config.yaml
noise_aug: 0.01
moe_every: 2
wave_strides: [5, 4, 4, 2]
layers: 8
optimizer: "muon"
Rows from block 5 of a small audio embedding model, named by matrix and row number. Rows with one number within an expert belong to one neuron, the router's apart. Each number is 50 + 12 x the weight over its row's rms, rounded and kept within 0 to 99. All counts start at 0. After the name is the row's rms in percent of the matrix's.
After each expert's rows are labels from the 100 clips, of 14848, where the router gives the expert most weight on average: "strongest on" is what is common among them. Only what is clearly more common there than usual is listed. The data: single English command words and digits, spoken by a formant synthesiser in many voices. In brackets: how many of the 100, against the usual share in percent.
# router: router (model.blocks.5.mlp.router.weight, 16x160, trained with AdamW), inputs 0-159
# up: expert up (model.blocks.5.mlp.up, 16x80x160), inputs 0-159
# down: expert down (model.blocks.5.mlp.down, 16x160x80, transposed), outputs 0-159

# expert 12
router.12 180:56 69 49 50 25 37 49 52 30 46 39 42 53 40 41 55 38 41 52 53 46 44 45 61 73 63 59 37 35 49 30 40 57 26 58 37 71 68 48 53 56 62 37 54 43 32 69 39 59 66 30 51 36 62 49 28 61 56 62 29 46 55 42 39 47 40 57 41 61 59 42 19 28 59 33 53 33 41 65 42 66 41 44 41 58 46 53 48 50 42 72 51 52 54 50 39 47 74 54 63 50 70 58 58 50 35 57 38 43 40 37 66 49 55 57 42 75 66 52 55 53 58 31 60 60 60 51 31 63 28 51 50 41 56 61 58 52 26 63 66 54 64 59 41 43 60 45 36 48 63 34 37 72 70 60 42 62 63 48 38
up.2 088:46 54 42 42 50 56 71 43 47 62 52 64 37 38 36 44 48 58 41 45 53 52 37 78 52 46 47 40 70 42 61 47 66 53 54 49 52 71 18 67 39 34 52 59 55 32 57 41 39 42 60 48 52 42 53 68 60 65 70 39 59 28 58 69 54 47 45 73 43 79 42 37 65 41 40 62 64 52 40 56 42 48 26 62 40 43 37 62 53 33 54 35 59 57 39 70 56 62 51 48 56 51 64 58 25 42 46 63 59 58 63 61 18 56 36 49 49 60 56 56 47 43 59 54 44 67 55 57 33 57 43 69 53 56 46 51 35 61 33 25 66 72 36 54 43 40 48 57 70 32 30 49 41 34 39 36 46 41 40 42
down.2 081:56 50 35 50 42 64 23 46 35 49 51 42 57 37 56 69 50 51 31 46 57 47 55 42 35 65 41 47 46 39 43 53 55 60 49 52 36 56 54 25 59 39 55 57 40 55 42 56 58 56 42 29 68 49 45 56 56 33 50 63 47 57 51 49 53 49 33 55 54 40 40 39 59 21 53 51 45 71 69 50 55 50 45 47 39 49 55 34 58 78 39 76 67 60 45 32 62 63 55 65 44 55 43 38 81 43 47 51 43 64 84 53 49 53 68 43 68 45 46 39 28 45 50 34 76 25 49 62 45 33 55 41 45 19 63 51 64 27 39 64 38 39 54 57 53 53 61 49 38 47 61 64 58 66 54 64 60 53 62 24
up.3 087:54 47 58 63 64 55 60 52 37 46 76 48 29 40 33 38 75 46 57 50 44 59 58 60 54 50 51 64 47 58 44 53 50 58 59 53 36 36 51 50 56 47 46 41 31 67 40 59 34 39 56 38 37 33 26 38 43 69 64 44 57 70 41 74 45 63 63 59 42 46 66 61 52 41 64 39 51 44 36 52 36 54 41 22 47 40 52 56 48 32 35 51 54 48 53 41 57 62 68 61 46 52 65 41 50 63 49 57 53 22 39 73 27 62 25 39 58 42 73 54 80 43 36 56 67 60 50 54 64 39 37 48 45 44 38 65 43 63 46 44 45 54 44 59 79 40 65 77 61 54 41 50 49 45 24 46 46 35 66 47
down.3 093:53 64 31 62 42 51 51 49 61 66 39 57 63 61 29 61 56 52 50 31 48 32 48 46 53 48 53 28 46 55 72 49 34 49 48 64 50 88 58 51 51 18 29 45 57 31 68 31 55 42 46 71 63 42 47 69 34 49 36 57 51 45 61 53 63 33 34 39 57 49 29 51 47 51 62 47 32 54 32 48 56 60 55 63 44 55 51 53 35 79 40 50 53 48 50 31 57 71 42 57 44 73 39 55 49 59 54 53 45 42 42 36 85 54 80 47 46 66 45 58 21 51 56 52 25 46 56 52 42 46 53 51 48 56 34 50 49 60 36 51 59 56 55 63 44 57 34 47 36 40 56 70 61 44 55 38 31 58 49 56
strongest on: voice: child-like voice (99 vs 25.4); quiet level (62 vs 29.5); thin (high-pass) (35 vs 12.1)

# expert 14
router.14 112:54 27 59 56 55 46 77 30 53 48 63 53 55 47 36 48 70 54 60 32 57 42 39 40 34 49 53 71 53 44 74 48 54 59 50 46 51 32 62 47 53 53 57 36 46 61 53 70 48 21 62 74 58 35 41 69 60 46 32 78 48 63 33 63 64 46 56 41 65 37 48 53 56 36 62 49 52 59 42 35 50 40 55 54 36 76 43 48 50 30 41 47 42 59 41 49 57 35 46 55 35 57 31 47 56 64 45 47 57 52 69 27 48 68 51 33 44 52 44 41 36 59 59 37 45 39 53 56 40 63 47 42 64 70 39 37 44 72 50 50 50 69 32 59 40 51 61 45 48 25 68 57 21 35 24 51 41 38 49 42
up.12 114:47 74 50 52 57 22 40 38 54 64 35 52 56 46 55 39 45 52 43 48 42 39 36 63 47 64 36 55 68 27 44 37 26 58 31 48 52 34 16 49 36 40 71 42 58 44 48 48 35 42 40 57 55 55 52 77 36 64 61 71 41 46 53 44 34 30 54 55 44 51 53 45 52 70 37 54 60 44 49 76 71 70 43 60 56 37 68 54 51 43 39 55 56 39 55 48 38 50 66 50 61 37 68 39 60 48 54 60 52 46 60 54 54 32 56 57 51 43 58 52 52 71 50 65 46 53 44 31 63 37 48 50 59 64 60 44 48 67 52 27 71 56 47 59 49 29 43 49 68 46 69 40 82 49 47 54 21 55 65 34
down.12 104:50 47 42 41 43 53 51 55 39 34 45 30 59 56 48 64 56 23 44 62 58 49 54 54 40 43 55 79 50 48 59 56 39 49 69 56 48 48 61 57 41 61 47 51 44 85 28 69 52 45 51 40 20 39 57 35 63 38 51 46 72 55 50 33 55 57 63 78 67 49 32 59 47 51 52 42 66 52 19 34 47 36 57 71 54 68 46 53 49 58 63 44 54 70 36 57 59 42 34 61 51 30 56 45 58 51 32 57 43 54 42 37 55 31 22 52 58 57 38 58 45 51 41 49 49 51 73 56 59 54 42 54 48 37 58 36 42 71 29 55 30 50 58 51 51 48 56 70 36 59 42 45 19 42 71 62 57 56 63 33
up.13 097:50 43 46 56 43 55 40 50 73 56 49 46 52 64 57 31 43 33 62 43 42 62 53 55 37 37 30 45 54 59 37 52 59 53 50 61 70 49 45 95 51 65 84 47 33 50 44 49 61 54 51 50 55 72 53 25 46 58 49 60 66 57 52 38 34 52 35 40 54 42 50 44 60 36 27 44 61 56 55 25 56 43 48 59 58 59 72 45 56 40 69 44 57 34 42 44 56 59 73 40 52 31 33 36 53 54 52 44 38 46 34 45 42 55 49 65 39 37 48 37 17 51 57 57 67 52 34 48 68 67 41 39 49 52 43 61 34 35 52 58 60 70 35 33 56 59 49 54 50 51 55 41 53 57 68 75 77 48 49 56
down.13 107:39 58 43 65 45 60 41 36 53 26 32 68 57 49 65 50 38 86 41 31 58 51 49 55 61 57 72 63 41 55 54 41 28 30 58 24 58 46 44 32 45 50 67 52 41 60 49 47 54 41 47 51 63 41 44 52 59 57 59 35 45 53 48 56 48 49 54 72 21 63 63 37 57 55 56 47 49 53 19 34 55 66 44 49 42 43 44 41 46 59 43 65 49 54 43 57 46 52 68 55 29 52 39 50 55 49 54 84 42 56 46 40 30 49 59 38 58 51 68 49 63 45 45 59 32 59 33 47 17 47 53 67 49 41 33 52 59 55 64 46 55 25 53 59 59 67 49 46 51 53 67 80 71 65 46 38 35 55 53 40
strongest on: voice: low voice (100 vs 24.9); /m/ (44 vs 10.5); /j/ (36 vs 6.2); /u/ (36 vs 6.2)

# expert 5
router.5 066:50 33 40 60 52 72 59 48 59 48 55 42 53 56 46 53 44 48 58 50 52 72 41 56 44 34 43 69 70 46 53 35 34 59 55 53 38 34 49 26 47 48 60 46 67 52 37 59 59 53 49 68 89 53 50 48 35 32 29 56 39 62 55 53 45 66 79 58 53 58 47 72 50 37 36 56 78 63 36 50 40 63 51 71 36 62 65 35 63 60 35 72 52 39 27 76 51 38 57 57 55 49 48 44 61 48 51 49 59 58 59 35 40 45 44 49 42 43 48 38 42 44 70 36 48 42 48 52 27 62 53 69 44 52 41 43 51 72 37 55 61 53 35 49 67 28 57 62 64 45 81 65 38 40 42 42 46 41 58 51
up.0 106:69 72 40 48 51 60 40 58 33 47 65 45 49 47 57 53 19 50 54 37 32 56 36 39 30 64 42 60 48 58 54 41 53 32 67 49 46 47 50 49 53 51 54 52 61 45 66 61 40 41 56 60 39 47 43 02 23 64 55 57 40 45 53 77 66 38 46 74 48 56 46 65 40 56 59 56 48 49 37 54 52 36 49 52 54 61 41 44 53 54 52 51 47 44 60 49 53 57 79 37 53 68 33 53 37 57 59 62 43 31 33 62 42 62 69 24 43 46 52 62 28 35 57 66 50 49 57 41 37 48 71 64 55 46 51 55 65 68 50 45 52 35 31 45 49 49 29 62 74 51 52 55 27 68 53 42 57 47 40 69
down.0 107:43 34 43 68 39 61 50 39 56 53 60 63 65 53 62 42 44 56 53 52 61 36 40 53 39 55 47 37 55 66 45 28 33 51 39 52 37 55 55 53 63 55 68 44 57 72 39 50 49 55 55 49 65 45 51 51 50 43 51 45 47 41 42 51 21 43 53 54 81 51 66 28 54 87 29 58 55 49 49 43 49 29 48 50 57 17 34 57 47 40 51 27 63 60 51 52 60 45 55 44 60 31 28 63 63 64 38 50 27 58 56 47 41 65 45 45 46 75 44 47 72 58 51 43 49 37 64 36 55 40 48 40 38 55 65 69 57 48 62 41 56 60 42 53 55 46 50 31 39 45 16 43 86 52 68 53 63 44 49 37
up.1 105:46 23 43 58 55 53 70 36 44 41 56 40 66 44 49 62 54 74 39 70 64 51 44 50 28 55 61 61 66 59 41 47 33 69 63 52 41 43 52 55 40 38 38 51 50 56 59 52 50 47 57 62 73 47 49 43 56 33 47 60 53 48 25 66 50 53 48 48 57 44 51 53 43 61 58 42 52 63 47 41 35 46 40 87 71 25 69 44 51 60 38 63 36 58 54 49 63 51 56 52 47 54 44 46 33 50 05 47 64 48 36 54 78 49 45 48 44 51 36 47 35 51 74 44 64 39 50 39 57 63 28 53 50 44 59 44 38 59 48 24 59 32 43 49 47 64 69 58 55 19 59 63 49 42 56 39 45 49 73 53
down.1 098:56 62 74 47 70 38 54 59 86 58 53 56 58 26 46 73 44 50 48 47 35 42 33 50 22 50 60 49 36 19 59 72 48 41 34 34 53 51 53 52 49 64 45 42 30 58 58 36 60 59 37 49 43 61 55 81 60 65 53 44 55 54 52 41 45 45 63 39 44 78 57 38 58 56 56 57 47 52 29 39 65 66 77 48 42 57 40 37 41 42 65 56 46 57 45 56 38 60 31 47 56 59 54 45 69 53 57 30 51 53 40 38 36 59 40 35 51 50 57 55 66 58 53 31 56 51 33 39 86 64 41 54 43 53 69 49 53 45 54 48 43 46 24 48 37 61 38 38 48 48 60 35 41 57 59 45 54 42 37 40
strongest on: voice: low voice (91 vs 24.9); mains hum (30 vs 12.6)

# expert 3
router.3 064:67 26 47 51 63 68 69 39 60 61 72 52 44 60 46 59 55 39 57 59 46 74 40 54 44 54 53 55 69 33 56 33 38 47 47 47 35 18 52 37 56 55 68 47 59 61 58 60 48 40 41 71 78 37 66 57 43 59 28 49 47 60 46 58 31 69 57 49 42 30 56 56 41 44 41 57 66 48 37 67 48 56 43 81 53 58 59 41 42 52 35 67 66 45 42 52 44 52 59 58 73 55 57 33 50 42 67 49 61 52 64 36 36 67 48 33 30 50 61 42 50 46 53 46 45 30 42 38 21 47 45 52 33 48 59 50 56 72 42 53 66 36 44 56 65 53 46 68 61 35 51 56 51 23 55 38 35 42 65 39
up.0 088:56 24 36 29 70 61 49 68 57 45 20 43 45 43 34 59 39 56 63 67 32 60 30 55 50 70 59 59 54 62 58 62 47 52 39 74 58 50 59 51 70 25 43 31 51 32 66 48 40 27 45 70 47 69 48 60 49 39 39 43 40 59 60 41 49 49 42 47 42 47 36 51 49 40 60 36 59 47 48 60 41 55 68 48 43 43 62 42 50 58 43 93 46 40 44 64 43 46 49 55 54 45 65 41 48 44 63 49 53 56 39 47 42 68 37 45 43 52 45 56 36 33 38 70 41 38 55 72 53 49 46 47 54 49 35 60 66 58 51 54 66 48 57 73 48 51 51 50 62 59 57 59 41 64 54 52 36 59 02 54
down.0 102:79 45 52 25 62 53 14 36 38 35 61 57 64 43 68 36 57 47 50 48 46 65 43 36 54 42 45 33 41 55 57 41 55 45 50 78 31 43 44 56 50 68 64 52 44 60 49 55 53 40 53 51 64 42 49 50 52 53 45 42 53 53 62 44 57 44 58 48 65 19 32 49 51 46 53 55 54 40 52 55 34 30 31 54 53 27 44 52 54 41 42 56 35 57 54 38 43 51 55 52 51 53 47 49 50 53 46 40 48 60 69 76 43 53 43 48 55 63 44 48 53 72 45 47 29 59 29 71 47 55 52 55 56 89 53 51 88 59 39 66 27 40 60 69 51 32 46 37 60 65 54 53 63 57 37 49 43 51 52 16
up.1 081:40 38 28 55 50 69 25 41 37 66 48 64 50 53 55 43 50 57 52 53 43 52 37 27 50 74 47 67 57 43 52 58 47 59 41 53 24 59 59 64 55 10 51 33 56 49 37 23 40 56 40 56 64 54 37 33 40 60 35 38 45 60 45 30 53 68 47 42 36 63 45 50 71 57 39 44 73 53 47 40 50 65 47 72 47 64 48 64 54 63 52 50 52 58 52 54 59 42 59 43 42 48 56 61 45 54 51 51 34 50 52 54 38 41 39 41 45 49 32 63 29 65 44 49 48 41 49 48 46 48 59 48 61 26 60 60 57 38 63 40 59 31 79 70 49 43 55 58 64 66 37 30 47 66 20 44 38 61 63 68
down.1 092:62 19 47 27 48 49 55 65 51 35 51 51 36 50 52 51 53 57 59 51 50 60 67 66 73 30 31 30 49 59 50 43 38 49 48 44 62 73 54 21 46 34 37 69 51 47 35 46 57 42 46 53 73 65 54 55 49 52 47 44 53 45 29 74 44 54 32 63 53 62 41 71 55 09 65 30 37 48 57 47 51 65 63 44 35 55 43 52 52 57 57 46 47 35 56 48 51 60 31 28 60 53 40 27 59 48 50 36 54 35 48 72 52 65 43 65 45 59 52 71 62 62 67 46 25 46 52 70 43 53 52 61 26 58 52 67 51 48 36 58 45 65 42 54 65 58 53 37 33 47 56 54 41 62 40 52 46 50 56 38
strongest on: voice: low voice (97 vs 24.9); mains hum (31 vs 12.6)

# expert 6
router.6 152:29 41 42 47 32 62 37 47 54 61 47 63 47 75 69 56 61 42 34 53 61 48 64 34 50 39 27 28 40 39 52 75 69 84 44 40 49 63 56 61 56 55 52 63 48 42 58 34 46 68 44 40 44 39 48 38 42 35 55 52 46 50 62 32 35 43 48 60 47 58 42 44 51 39 37 37 53 56 60 34 47 45 64 73 45 45 60 65 54 67 56 50 48 35 63 41 63 55 64 36 35 52 37 53 27 64 42 48 39 63 29 49 50 27 48 72 65 33 29 51 60 43 51 48 51 73 39 53 68 39 43 55 62 55 53 48 49 67 40 47 27 62 57 58 56 38 55 46 31 49 68 62 56 68 34 71 28 58 56 59
up.10 050:28 37 55 49 39 56 42 55 41 36 47 51 39 65 35 56 28 68 63 64 46 44 59 31 40 49 61 31 58 50 30 42 48 41 50 58 39 50 49 46 35 49 61 58 35 61 59 72 61 38 50 55 67 62 58 65 42 39 65 57 71 69 45 45 74 55 66 49 72 60 79 44 65 66 56 46 46 48 49 26 40 55 82 38 52 43 52 43 39 43 54 51 49 63 40 57 62 45 59 37 44 37 42 43 49 31 63 60 67 32 25 33 35 53 40 50 39 45 34 47 55 48 54 46 44 46 50 57 63 70 44 61 66 24 59 51 53 50 41 52 67 45 67 54 33 40 58 41 38 77 66 56 28 53 35 45 58 52 29 51
down.10 072:42 59 46 45 51 69 50 46 50 35 25 38 60 38 56 57 48 32 37 67 43 60 66 64 77 43 32 35 50 47 47 40 49 43 54 56 63 47 48 44 51 55 49 57 64 54 61 35 38 33 37 55 52 51 56 55 55 60 41 47 15 47 59 62 28 60 51 53 40 51 60 53 35 43 47 34 49 60 48 42 54 65 46 44 37 47 43 49 31 69 48 43 44 43 45 24 38 50 49 44 39 73 46 68 49 46 60 38 56 55 45 59 51 55 83 77 50 62 80 31 49 40 57 55 37 59 41 60 53 38 42 50 55 61 80 50 49 38 45 66 56 55 62 72 57 36 55 57 55 46 23 43 42 76 32 62 55 65 29 73
up.11 119:36 64 44 43 47 51 32 57 40 45 49 70 56 48 33 49 60 57 68 58 30 51 49 69 55 48 54 53 60 58 99 53 49 62 62 42 53 36 62 68 67 47 57 58 19 44 58 62 40 61 68 66 30 50 47 64 58 33 27 44 44 58 76 63 49 57 63 41 55 65 28 54 62 56 44 62 40 50 33 34 54 54 47 34 73 46 42 52 58 47 33 55 36 50 51 69 50 49 46 75 59 45 38 52 40 37 33 43 54 58 34 52 54 54 52 27 37 47 32 58 29 44 56 50 40 36 53 51 44 39 55 55 53 54 57 46 51 64 42 39 67 65 52 54 56 60 43 30 49 43 49 27 25 49 41 42 50 41 73 49
down.11 116:52 50 50 61 38 44 53 63 44 67 39 55 41 42 46 46 36 32 59 35 63 34 44 36 27 53 52 39 57 46 29 59 79 70 23 56 69 59 59 69 44 54 57 33 72 69 37 49 61 33 54 43 42 44 51 38 40 64 67 64 66 59 38 36 69 53 50 52 70 42 62 50 54 34 53 37 65 51 57 42 46 42 43 54 55 76 53 66 64 49 47 44 59 54 45 26 53 38 32 47 30 47 40 58 42 51 62 55 39 37 46 49 25 56 32 53 45 49 43 60 67 43 44 38 58 41 44 44 56 60 72 60 56 53 26 50 53 49 47 56 48 44 65 46 25 59 69 95 50 54 42 52 55 57 53 41 55 49 46 40
strongest on: voice: high voice (100 vs 25.2)

# expert 15
router.15 072:57 26 60 50 75 54 72 42 64 58 59 40 49 66 45 44 40 47 64 45 39 54 42 53 42 41 49 65 65 46 51 47 23 55 54 37 22 40 50 39 61 34 50 51 48 53 56 61 49 51 48 69 81 50 46 59 34 54 34 66 43 54 50 56 49 66 56 60 33 45 37 80 43 37 28 72 56 55 40 56 16 46 65 72 52 60 60 47 49 52 32 70 66 32 32 62 45 33 49 50 54 40 52 39 61 44 45 51 54 45 68 32 38 71 34 50 39 47 53 53 43 48 56 42 49 43 63 58 32 58 40 58 47 37 49 46 62 69 41 55 68 56 43 58 62 28 47 61 65 38 58 68 31 27 47 46 37 49 45 44
up.2 095:50 64 49 39 53 31 35 50 46 37 52 53 31 47 53 59 20 74 36 43 54 44 60 42 40 57 57 43 48 63 64 57 57 56 63 35 51 53 19 52 66 11 27 31 49 69 60 41 69 49 54 62 48 42 47 23 29 61 43 59 47 43 55 45 64 56 47 48 38 48 35 52 48 65 44 42 72 50 53 63 55 61 49 46 58 38 61 40 62 58 54 84 43 39 41 45 75 66 66 45 43 47 33 57 50 41 54 68 50 44 41 46 37 61 44 32 55 61 29 58 53 58 43 46 38 46 44 72 65 68 60 46 31 44 49 57 47 43 51 55 60 57 81 61 44 49 48 54 52 70 40 53 33 50 53 33 46 53 69 58
down.2 105:62 43 49 52 55 78 36 54 40 23 57 45 38 64 47 49 44 45 62 44 57 45 27 45 65 60 57 62 36 33 47 59 49 45 37 51 60 64 38 51 66 42 33 29 42 20 55 49 43 42 30 64 46 39 49 48 37 55 48 24 56 47 69 55 32 40 45 26 61 59 48 44 69 50 64 48 65 64 46 42 51 53 38 57 50 41 46 52 35 19 54 59 45 23 61 34 57 36 66 40 50 33 40 33 42 57 61 59 57 60 59 49 55 47 53 39 53 54 40 44 75 49 49 73 58 63 36 50 57 47 63 56 51 84 65 53 77 31 41 51 51 76 51 60 56 53 53 57 41 64 48 55 52 71 40 49 57 52 67 51
up.3 091:51 46 23 50 58 67 71 47 49 63 83 44 37 40 49 58 43 60 25 49 42 48 23 46 46 30 59 43 47 37 33 74 43 60 58 54 35 43 59 39 73 50 27 68 48 49 59 48 47 48 53 50 53 62 48 38 70 54 28 72 50 70 47 39 39 43 41 66 57 52 45 75 51 41 74 42 63 51 37 64 32 36 55 62 39 31 57 55 49 47 66 55 67 52 40 57 50 57 33 53 50 53 29 44 59 58 63 28 63 55 59 58 43 27 30 62 58 67 24 55 58 60 51 50 55 54 37 34 52 54 39 53 52 44 66 56 60 46 58 32 51 51 42 37 57 53 47 72 48 35 50 38 60 45 54 48 74 49 40 36
down.3 091:47 58 48 31 65 43 35 57 69 30 31 48 51 40 36 38 49 36 67 38 59 45 51 43 32 44 46 74 43 87 61 53 47 56 35 56 56 61 41 35 48 39 58 40 37 37 64 39 67 48 71 63 27 43 67 65 53 41 59 20 56 60 47 50 60 56 62 58 48 32 44 50 17 42 45 36 49 40 71 56 51 58 67 42 42 37 44 64 57 44 43 50 43 53 52 72 48 11 51 64 58 53 40 53 56 48 56 64 36 51 38 50 74 57 46 49 49 61 35 46 51 53 43 38 65 48 40 33 51 51 52 56 67 49 48 60 69 59 49 35 68 49 38 42 49 46 68 63 50 70 66 36 39 53 48 49 45 60 76 48
strongest on: voice: low voice (97 vs 24.9); intonation: rising (55 vs 24.1)

# expert 9
router.9 158:54 56 45 45 44 36 41 60 55 40 49 41 49 28 65 43 39 66 53 61 34 35 57 75 31 54 62 43 43 76 69 62 51 39 37 63 56 44 49 82 40 33 42 32 58 52 46 49 35 46 64 43 41 59 39 37 40 43 61 55 36 36 48 49 51 38 55 54 25 67 73 38 64 57 60 60 29 43 58 71 68 45 42 33 55 49 40 44 48 65 49 26 43 61 72 62 35 62 31 47 40 36 68 69 45 58 43 60 43 65 47 65 55 41 48 42 40 72 66 57 33 57 42 72 39 47 65 58 40 62 57 43 44 30 54 63 54 34 56 48 45 29 54 48 40 47 58 53 53 63 36 33 61 56 60 65 62 55 31 48
up.0 083:47 49 55 46 49 52 35 53 43 61 48 51 48 55 40 66 52 37 51 73 63 46 48 68 34 49 23 45 59 46 63 60 67 57 44 63 31 59 51 36 45 63 25 32 63 42 43 58 76 53 26 51 44 58 44 72 47 56 48 41 57 58 72 71 54 48 55 43 44 42 29 53 55 44 69 54 56 56 27 42 56 72 58 26 35 49 39 52 29 47 71 57 42 55 44 66 37 52 32 63 50 33 49 94 32 48 35 35 33 65 50 43 53 52 63 63 53 45 63 58 51 56 20 45 66 36 39 54 48 50 46 46 41 55 64 55 50 27 38 47 43 49 38 37 58 60 55 45 63 62 63 57 53 69 55 38 41 40 53 41
down.0 099:52 42 43 49 44 67 58 52 67 57 32 33 54 48 45 44 45 60 65 24 66 53 62 32 33 38 73 50 51 52 32 49 35 50 71 63 38 32 71 58 53 63 60 57 76 49 50 68 51 51 62 52 48 64 59 45 53 41 56 47 48 53 37 48 46 50 47 35 65 48 56 49 35 62 53 55 42 31 60 50 27 50 66 65 62 73 43 46 46 65 44 46 73 34 44 66 47 28 66 53 66 36 39 49 46 49 45 61 59 51 51 53 31 50 20 67 45 21 62 44 69 40 53 41 36 65 59 54 54 65 29 55 52 42 45 48 60 59 51 48 56 50 49 78 62 27 56 47 45 40 50 56 43 33 42 34 17 56 44 34
up.1 082:46 57 52 32 54 39 49 50 37 78 63 57 39 61 55 58 60 45 49 48 38 40 31 41 61 55 60 31 43 66 52 47 33 52 59 64 34 69 43 75 46 61 51 51 64 41 30 50 52 70 39 49 40 48 53 52 44 50 51 71 47 42 53 41 48 49 55 41 50 65 57 29 69 53 69 31 50 54 54 47 59 53 78 35 51 34 45 40 51 55 26 40 51 42 50 39 49 64 52 38 38 56 24 70 44 34 65 37 75 59 54 42 51 37 70 45 65 26 61 30 46 44 51 34 66 58 28 55 24 43 41 53 67 66 59 46 44 65 53 31 40 54 66 38 43 55 61 54 44 71 64 68 57 57 35 52 45 67 35 64
down.1 110:56 38 46 31 51 43 57 43 46 28 51 38 48 55 46 59 47 77 59 40 43 47 52 62 46 42 57 59 58 68 61 47 35 51 58 50 40 36 61 75 59 38 51 56 64 49 67 61 59 52 50 57 67 63 47 63 48 47 45 38 61 44 21 44 35 42 33 41 41 50 64 54 68 50 50 52 41 66 50 54 53 62 35 64 53 43 51 59 31 59 43 38 52 64 29 64 52 31 15 70 56 36 64 69 67 61 48 43 25 45 56 64 33 77 32 51 42 61 67 66 64 47 44 65 43 15 59 40 61 53 34 47 64 32 62 52 41 70 63 46 59 46 45 46 37 55 55 43 33 48 50 31 53 44 53 43 60 50 55 27
strongest on: voice: deep voice (100 vs 24.5); /m/ (27 vs 10.5)

# expert 13
router.13 065:46 28 47 52 82 60 53 46 35 45 53 56 36 62 19 35 37 43 48 53 60 69 36 53 46 51 35 73 64 49 57 42 42 60 55 47 55 38 43 27 55 58 70 47 65 59 36 70 48 40 60 57 63 53 64 54 25 37 48 59 63 64 49 54 54 74 58 63 62 45 54 62 57 38 56 57 59 57 41 66 43 65 66 61 53 47 52 58 43 57 59 55 72 37 40 68 51 36 52 58 45 42 57 35 78 49 64 26 64 47 67 37 45 64 39 48 27 56 48 54 35 53 60 23 56 48 55 55 54 55 43 55 40 35 47 45 60 50 48 69 42 48 40 53 56 20 45 68 60 53 66 81 52 52 30 51 37 45 60 41
up.0 094:63 22 40 37 52 75 43 39 45 45 66 77 54 58 58 58 31 53 47 58 58 46 41 44 46 37 60 41 39 47 33 63 72 47 62 27 49 50 56 43 36 75 62 54 52 36 45 42 44 46 68 62 51 37 49 58 52 68 56 42 47 50 40 77 40 56 31 50 59 55 44 46 17 47 54 60 49 52 52 51 46 38 63 49 71 46 49 65 54 55 31 41 32 73 48 59 51 36 32 51 58 44 33 62 24 46 57 61 45 69 69 62 56 40 68 49 58 40 50 41 32 24 45 67 70 46 43 52 55 34 57 65 50 52 54 57 46 29 68 44 49 46 54 57 61 48 38 52 49 61 59 45 55 45 20 43 56 46 19 52
down.0 099:67 61 61 44 50 47 54 36 47 50 51 82 56 40 62 38 60 48 62 42 36 44 35 44 16 33 42 76 52 53 48 42 57 36 64 69 54 45 42 54 80 40 59 55 39 68 54 64 72 45 51 70 70 36 58 56 46 34 49 48 35 43 27 28 52 60 54 62 79 34 50 53 47 66 50 39 49 43 56 51 38 52 47 56 53 32 37 50 63 43 43 43 52 67 57 56 57 57 39 53 76 50 46 57 62 44 30 54 67 50 29 42 34 71 41 51 44 55 51 60 64 47 45 64 49 43 45 43 63 46 34 47 43 40 42 36 42 34 63 45 60 59 56 42 68 48 34 34 54 17 56 44 46 61 71 44 38 48 46 34
up.1 109:47 41 44 41 54 53 42 61 52 32 73 43 50 52 57 34 68 41 48 60 66 30 49 61 25 27 49 60 52 47 23 62 51 32 36 62 52 55 52 63 42 45 38 61 74 64 42 43 70 56 57 41 43 32 57 58 23 68 47 53 43 41 43 39 47 48 47 48 64 51 61 49 73 55 60 53 57 49 60 46 54 61 41 66 48 49 47 45 42 51 44 64 53 18 53 48 51 63 89 77 54 70 40 34 35 50 60 47 57 20 75 68 41 58 33 43 49 66 49 56 56 61 64 46 41 42 49 47 58 54 36 53 40 54 60 46 48 38 44 49 66 46 51 40 55 31 56 74 49 35 44 40 57 28 50 55 26 59 61 51
down.1 107:55 64 66 43 47 32 67 64 38 39 68 38 41 34 40 73 36 55 60 36 33 66 48 61 57 47 45 58 36 39 27 49 61 23 35 38 56 71 51 41 59 44 33 53 58 58 64 43 63 29 43 49 44 50 46 43 38 68 53 56 64 45 50 68 65 43 48 53 39 44 36 52 50 49 61 30 25 60 66 38 62 66 54 54 64 57 34 63 47 52 48 51 60 61 30 49 50 72 36 37 50 52 35 53 35 76 50 42 55 49 47 56 66 54 45 52 48 57 57 74 71 42 54 31 52 54 41 42 59 63 46 54 59 44 35 42 58 61 47 55 65 45 56 51 67 39 79 65 40 22 47 38 63 70 44 49 40 56 27 34
strongest on: voice: low voice (97 vs 24.9)